A small text-conditioned image flow-matching model, trained from scratch: text encoder width 192, activation gelu_tanh.
Rows from block 3 of the denoiser of a small text-conditioned image flow-matching model, named by matrix and row number. Rows with one number within an expert belong to one neuron, the router's apart. Each number is 128 + 24 x the weight over its row's rms, rounded and kept within 0 to 255. All counts start at 0. Numbers have three digits each.
Before each expert's rows are labels from the 100 images, of 14976 (inputs lightly noised), where the router gives the expert most weight on average: "top examples" is what is common among them. Only what is clearly more common there than usual is listed. The data: dead-leaves pictures: piles of overlapping shapes. In brackets: how many of the 100.
# router: router (model.blocks.3.mlp.router.weight, 32x160, trained with AdamW), inputs 54-107
# up: expert up (model.blocks.3.mlp.up, 32x32x160), inputs 54-107
# down: expert down (model.blocks.3.mlp.down, 32x160x32, transposed), outputs 54-107

# expert 10
top examples: warm (91); textured (65)
router.10:140158103150109146144149116125141118123121126139142093136148133163104164125132145135145116138113108192122163100135148152122147136160102135151149108152157113092130
up.0:140118086112152118132099072128136125114156174096108117149140115105134111162156146118121149088117119130130121103135109127117118061138099114166113162153129125139172
down.0:135118135180126157155122102184155185191124141136136127127099160163132093137089150155122154132130136119132115129135167179111144160129149127142143151154123150096174
up.1:098120113151145145148121114104119113091123142105090130193146126094107112141109135121152101138157161136126124141117137160163164144123130158124120121125133119043092
down.1:125130102161158132133147126152114139160126129136107127165119137127099162136059131134112131154117140151100143100135057099118109099121195150118128176097129119121147
up.2:115129142138150134150118090108127095111146117052139139101139168184151095134136138134119090118112125090099151088137070094140107135145107093136121119149114151139153
down.2:145130125134142118123130151137128122123101116121091136106139096141132113054135117168175098130189115130142132095099171091123154071117129111118137148153136145138124
up.3:145144144098124120128133072123142132115136135085128129093136071133102111111138132136145115108155110146117148143140104109162143140131148139172102104123134139167101
down.3:139128123081117143122084130136127104074130094128141127153131159178146151114150143122158173166110105136136122162145095150173112146112140130145118103100123159162103
up.4:133145114135162100116086137116129126112132092160098169126150082113150104109135118149146129131114122145126113091113116086089127118144146140091107119117150084047124
down.4:133129160118108125113112144135123085131129142077128110140100163157143073135144130108156177146133112128118112179118136127168160123132131120112134092174146129108122
up.5:117150111115127103132132136153138138132129147140095136112163118169074136134134088131120140126130108127137112133144129139161112116142109161090136139136136148116137
down.5:129115144078135116112137163125127141071140118121107133147136102120124127130135125113134110140156117093155123134135115121121144114123098122141093076125091117153116
up.6:142132135124139115130123092158119103038104115112110131160155128147115133112122101107138135118150125127086129165133102115147058105101147102134126148106122139105133
down.6:145110097104128118117126098050138136133129110078172139116149131108115098129159116145129099113138124114134116085167159120115096120112095109135096103107134182168100
up.7:108131117117126125125121103138116109132101116201117105136149138132109125133138137147184127146135157136112167136155120134116126102132106124148176160142116121058111
down.7:125123139112116157120113115111126080105152104092129125136136130139117103169163122133151152129106107129122108142125124144172105121138091138128128118113173116138104
up.8:098127145086077134116118144166131126048079182160114132157125151134109114147132101129141131152118115124142144146143147110105133093103120179123103127102114107133105
down.8:119147153126136126149181113163136104142158097116126144113126170123115106186148142128103149158150125140121158139155092123163097186156115112135165119166117169150145
up.9:132162121126118136137156152125142137094110101174096086137148130166118124121164123152139136112140099139148111192091126139133117135149129123150149149128117123145130
down.9:118159130106135123132131129143125129133131118163139136141119117123147132149118113108126155138161159096128121133154153097122077094136106156144132116128130153100121
up.10:141141125138136126130147160104146147105129105135115116107133135160143127122146111132127137123075099144113130141109163129126139106143102135119116126116192135145100
down.10:136121117120141119130141119153125150143123122098135141115135119126145083139142129099150099116191145113138108153156091116139131109128087131146095098148098116108145
up.11:115156129124102095121120092176100122141127164115152111111092132154137127113124139113094102145064165088162134125128167157110103168134121123134116137139115142102146
down.11:128147140120146152138136126187129124160119120081123130122133109150117068120097126112106132131209099108144149131119079137103122142119109133164148133091091149160089

# expert 9
top examples: cool (52); vivid (48)
router.9:131162095128147149134122145145144148166113145129161116177178150123126134157097121136169128126119132117128169148150099118151130114125123100135159115133128143117109
up.0:126148111103163096127150099092164138094093163095117121133138097155117122116125128097107100096103102124147095098173173050100097108119143144117128105140099146074083
down.0:127102116127152109138127151124142160152109137071119136110147125133150147136147121125156111142175144133122153148144133109148132132143109133130148136132171163179095
up.1:143127138128102167118147137129078142190111107142141129126112068144143165140111122152118178111103111159130130132161092109152139114111128141065117106110160113082152
down.1:133137160130135113099102092080115119139123135112151129099112147129117168134170124133138175124096126125139119110112134154131147074118143095118157115123151152113140
up.2:142098103122165135149063142117158112104128118089101177136150133113105139140168100104115107138113155082123118133109149100103108050131102111147108155159116134147179
down.2:121126144143182108120131093111155145150117118124118147129139190124130135140114137121119146101072131088127140137090155137129159169121123148114172118143148136119127
up.3:110134156141116136114173146144187116183116117128125111121147121156160120099141138147137060177096135160148151132160101121154164115152134157139148116102081101135101
down.3:147147143140133106153088102135165097145109148093118122091130136108124113155120129134115071114125103145142118145104108116099160157116122111141107129154078111100138
up.4:092112130097103106119169088126140117112160162171093150151126098148122136113122130119146094115112160106106092098143090082134150173153157184148090104131092097124139
down.4:122139142123143118131138103080143120100106092168115134078125147097129081146157134109139096113208128149150112154141158115133112130125112147137131089149117159135101
up.5:117118141107152120181172156126130178120115125148122107152110139082139096111102109113131146123138111118087112153122145127138164114124167116102137114075106142122099
down.5:140134137130104136119083145153187123096157155143129131117117178157153144134084134088111144154187129156139137121135094111151166113138098110147144119155123186124146
up.6:117099156148145161106133127134117092138126108145112101159117136127117127131139130131106129125087138113139146107143144122090122107149109110110147148106146125145140
down.6:118119144156101114132118158140117148093097126099145135141147176139149123122173131158173129126118167150127135143183108128163157143132146128139140138127113112123124
up.7:113106172166138097137170153107134095156117110134125152136115129109092098107141096143121107121131096152130096140075147145117090125145140098126123135174119125185114
down.7:133123119137155137152096129117183149145096144136079132100103108136115157122085140114117121141099120116117121154096121124110150133109122138133110126040076156161116
up.8:116126130133128113101112129154106091169128127093150126153133127159118123159131121124109173131134130115129135125112115126121123103142078107123135153172148166095129
down.8:136126131123137150116132117110088118112154152052151123142119131112113103099100120164101127134070124131098135127118118100130129124129143125113152145121121097166143
up.9:144137119089095143113147099163144125159128125116119129113123079152101111119138141141106116112195099127118139165113145112160127147117099111187108115143119107182118
down.9:115122149177094121112121112082130151144113139165101134126143084112142152132123139149118133121195167128123105134158116107112160151120138124132124174101101166129146
up.10:135128108099097134103119107103097089086087100138115119148138115148129126136119117149105141117112141160127099155113118129107117139132127132141142110161137157080121
down.10:144129134128124123137151142124103102185148111107122131101133128143132100133147134082094098145118100144112117082100043119127132137167138106117134127180131100092164
up.11:136123111103101146130152125145151157124111161172107127154148140124123118120110135149140191102141146147138166133145144144137146105178127156159128100094148137124103
down.11:116130141128123118134114173102159114117151132146099124123112102133126097119126138107077140091099121121121146110073130128100106138141087127135113130107122121162137

# expert 18
top examples: vivid (98)
router.18:144098106164143096129140151149117086147143121160165109074126144137153131160136133107127158156131136125163126118142121106149078163148124145103125105143122111121141
up.0:116119162146159146078101095127124140176108143123163141134079111122141131163102132134148186117138092125149074127119106099100140135163169138104118143126152139129135
down.0:122160122135117134129124164131143116103106138118149124109152183151148108121158129128114116119113127119104131167122135096150146165155105125118128107103136114097123
up.1:144140147132148136144155120151132154178111124154171130099109128182114126112134140177146110144146136149135106139120109118144158113130119139118122136139118068118192
down.1:144131101112085102126135142118134174055129137111131108121139137086170103132115128195117084117116135125135159163123096091126131143110112125155118099105105120181144
up.2:148154163103101146107191096141126115104136114126123144146163105115131131141134141140179127098130145112131119136133098130137177117104109109158144087097113142145113
down.2:109139155124127121176117113153154084182135131129133144110145167139125130086079105161139076122133114160144134116130123143120173149137108119139121130150095102120133
up.3:063093144174125111150127154149104110131143131142137102151115102143104143161130149115150171135127146123146129137127092129149153142171129138122136130114115144107123
down.3:104135174112116144108117112147119149123095106074156150152146178114119107096110157112115117109078145141159145171125115181130158140123105099114132112137178109096153
up.4:143118129126135141139138125151108123103128098120095122114147093139194101112136104136080097147095102130162100115079120080095138109152118133138163152116131129154116
down.4:092132120165138106137137140123140106142092119086135144118118193128126078147153134137147080121099130139137140141145151160135156110152149157134124128128152135122148
up.5:196149131107138138135144148156096157083155136167100144135109076106135114133116120111113127131168112109096109108142147148149116152105152159134122116077110096142105
down.5:123123161117135161160128148109158177090140113116099104136119144114108127110101136114143124133155141122112089141132166151108106117096163129101120137095078111110133
up.6:139113123131135103120126103120121142134093155195134131166100141118111140104119116133155140144168077123094140132131154152164169146115101122129149126149092170125101
down.6:183134126132166136133146137129124102080114129085128136149092128099124092146118130128161102133099156103135122115100107141077100137129137143152138131128136112175138
up.7:145156090076126122173140166136139127109176149088127120127123163135146101134150159140159108143144102173150136146135151174153114115171144128148116127107109120097138
down.7:110096126147144132134123123101145130140126128148112146112110076147119127131116085098148094195171138113150149098172156111128146166117141139125112133118151183141095
up.8:151131168106134137123106109130123125142140158117124122151157141143104145131129112148146151104163093114142173110151107139149092113096132149126143154143139133134137
down.8:110157110124084088145149134103113108131129097130128109137130140157103116110098124153145130128161097102162125153106092162117114140112160123108086118105139114084098
up.9:111117108111124096111141118164124119100127106105173110151130158135168128146157114134084152146123114127142085153122075099169119147152149157137127173120115097139131
down.9:112124152148097129131140144136111145117149123172156109156152144107121058112103133144101111121140108151098133178128150139136133110087136137123140114084134072108121
up.10:133122151134100113115141108130161122088119127143149098137093104109109104112133106092115102150119123132157110156111114143150129113126150124103119103121142123135091
down.10:134109130165128143131106133112117135141109145159103157134133125135137128144128106116135148156111144118148122088144132132083148148093115093160131094142143108163143
up.11:079101138149205127114105126126102100121114127128149120156130118088086140155160107124118149123115086091127055148117113108147132093167139089132099127154107120131168
down.11:116098126126103122138112120121147130136152129132146124118106182113149118113116127126128134120118126121113095160120142157090158181115122129134131146096150103091142

# expert 26
top examples: dark (99); textured (87)
router.26:130179091116101156178174144132175172167141135108122130133124143154132127103135104101152114103100119155112146131130170137144113111149075152150121093135142146132116
up.0:084124131138140159134100122143125116151137142151129169109126099144104122115140118126133108118144161155129163138151125092129139073161120103131168106133131120126132
down.0:130133124149122109157127111152118090173120137159130138104148161110122135123113123082109098144145115118165152093142082094144072180148132116128139132139061153097123
up.1:106117117121083108171118118149120129137139150168127124118192133142106146160117110118112123116149105150132144171107169130129089089159086135172162150165126121100135
down.1:144135124111148137136126129164155115194140173182139120129099093106107183129118127104085117146179108116138143139135137138121116133148132126115165149121133137099132
up.2:133146112111106154128110158156125157152140135135121142148163071115105155164112135119136097130134108134168149127132139105111116119126150110113145104140153146041154
down.2:114103142108094165150107151129125095100134122098153130142140147135120145117125134129130111149156119171140101144130107127166113180126138146117103131149102132126140
up.3:141116182156133149136120145145142138116141096097112148177149149154117138104164119127147073122142110105153161139111132149148116121180109097118139136124101138122186
down.3:124130152145099123135148137086135112096103130150143134111125103115138214137182139134172082117108143140139118163119166131130141140140120118096165138162130154145127
up.4:126124147094154104103103095143107089115099123102141099145119128139135127166114154158130124156160142108116110149125155136116123130150118120149126137142082138108106
down.4:124140128103161138121135141149118111109140103168082117098115083168146127117136124127145135117180149138110138126114058079118137098117100148137132112165095107158126
up.5:121133124137130113128142136133110133142128096089102115094126154163132091148146137159111141140092117128154134138096144089108095140117097120137105112170161145063123
down.5:112134139152156092118137144112181158098122149121114122133112076120126122114110119090148126103125140105146126166138101132108108156143081141110087132102131166119150
up.6:108116131101109113112153070139107103140127101149140097162143150158114141178119112110118145141128133106105090127146157102142111123166091145096148171191150081138112
down.6:081127161139133146104147129138160140179145137166143093101131092154144169155075136178104104129095104125142101161131086142113090163152090170127105150118098123104135
up.7:129143116055123125113144123139141176158123151097084121129111088141120136140118119096124135123176113148113129162116130113143122123138160117152107093120147162130111
down.7:120143121154125143108107108147143160152113129124135126146136191127084137139104120129104131113079157141145111131120129160103139154124167167126119141084125084103153
up.8:125138113144131140121141135120137114105123106134135107124131135151129134139153112112116135144088099144132125159083148144095128100143106114105123149104159118127116
down.8:122133114130152125139118132160129122148115111148126142138127110109137117125153130084160138122158141132124115102141113097132139091142109125141103120110121120150130
up.9:090140134134144093134129137142094093141104125114114127120136137124098120155129109120155133125170128101133122156121177139120157135142126122109160157127163165172084
down.9:113136135137145125092119135159127118139121161131143155117138085129108069121120115108099106107125117112127125110129155125133088155117118152154156123046139088142133
up.10:163076158127126100132171126152161158095144157123113108149137124110125086129136085111162106171125175128131133122118142128143138114107119138164107070110151157067142
down.10:119128120141126127120122152103114138120137100138143126146113128151133151096147152123133143111151127136173115174112214178124146178136130070155135123167118133132120
up.11:154107127133111135134177137127143142136145123122128113115158113155132129146154095129137146109138149124125127148145048099171132062154121105145134129107137119168086
down.11:101138129128115129146136145132128137132147131156113099125108112158119086122112122129129139115099121147150117116122148150083142155129095116143145127118083081119156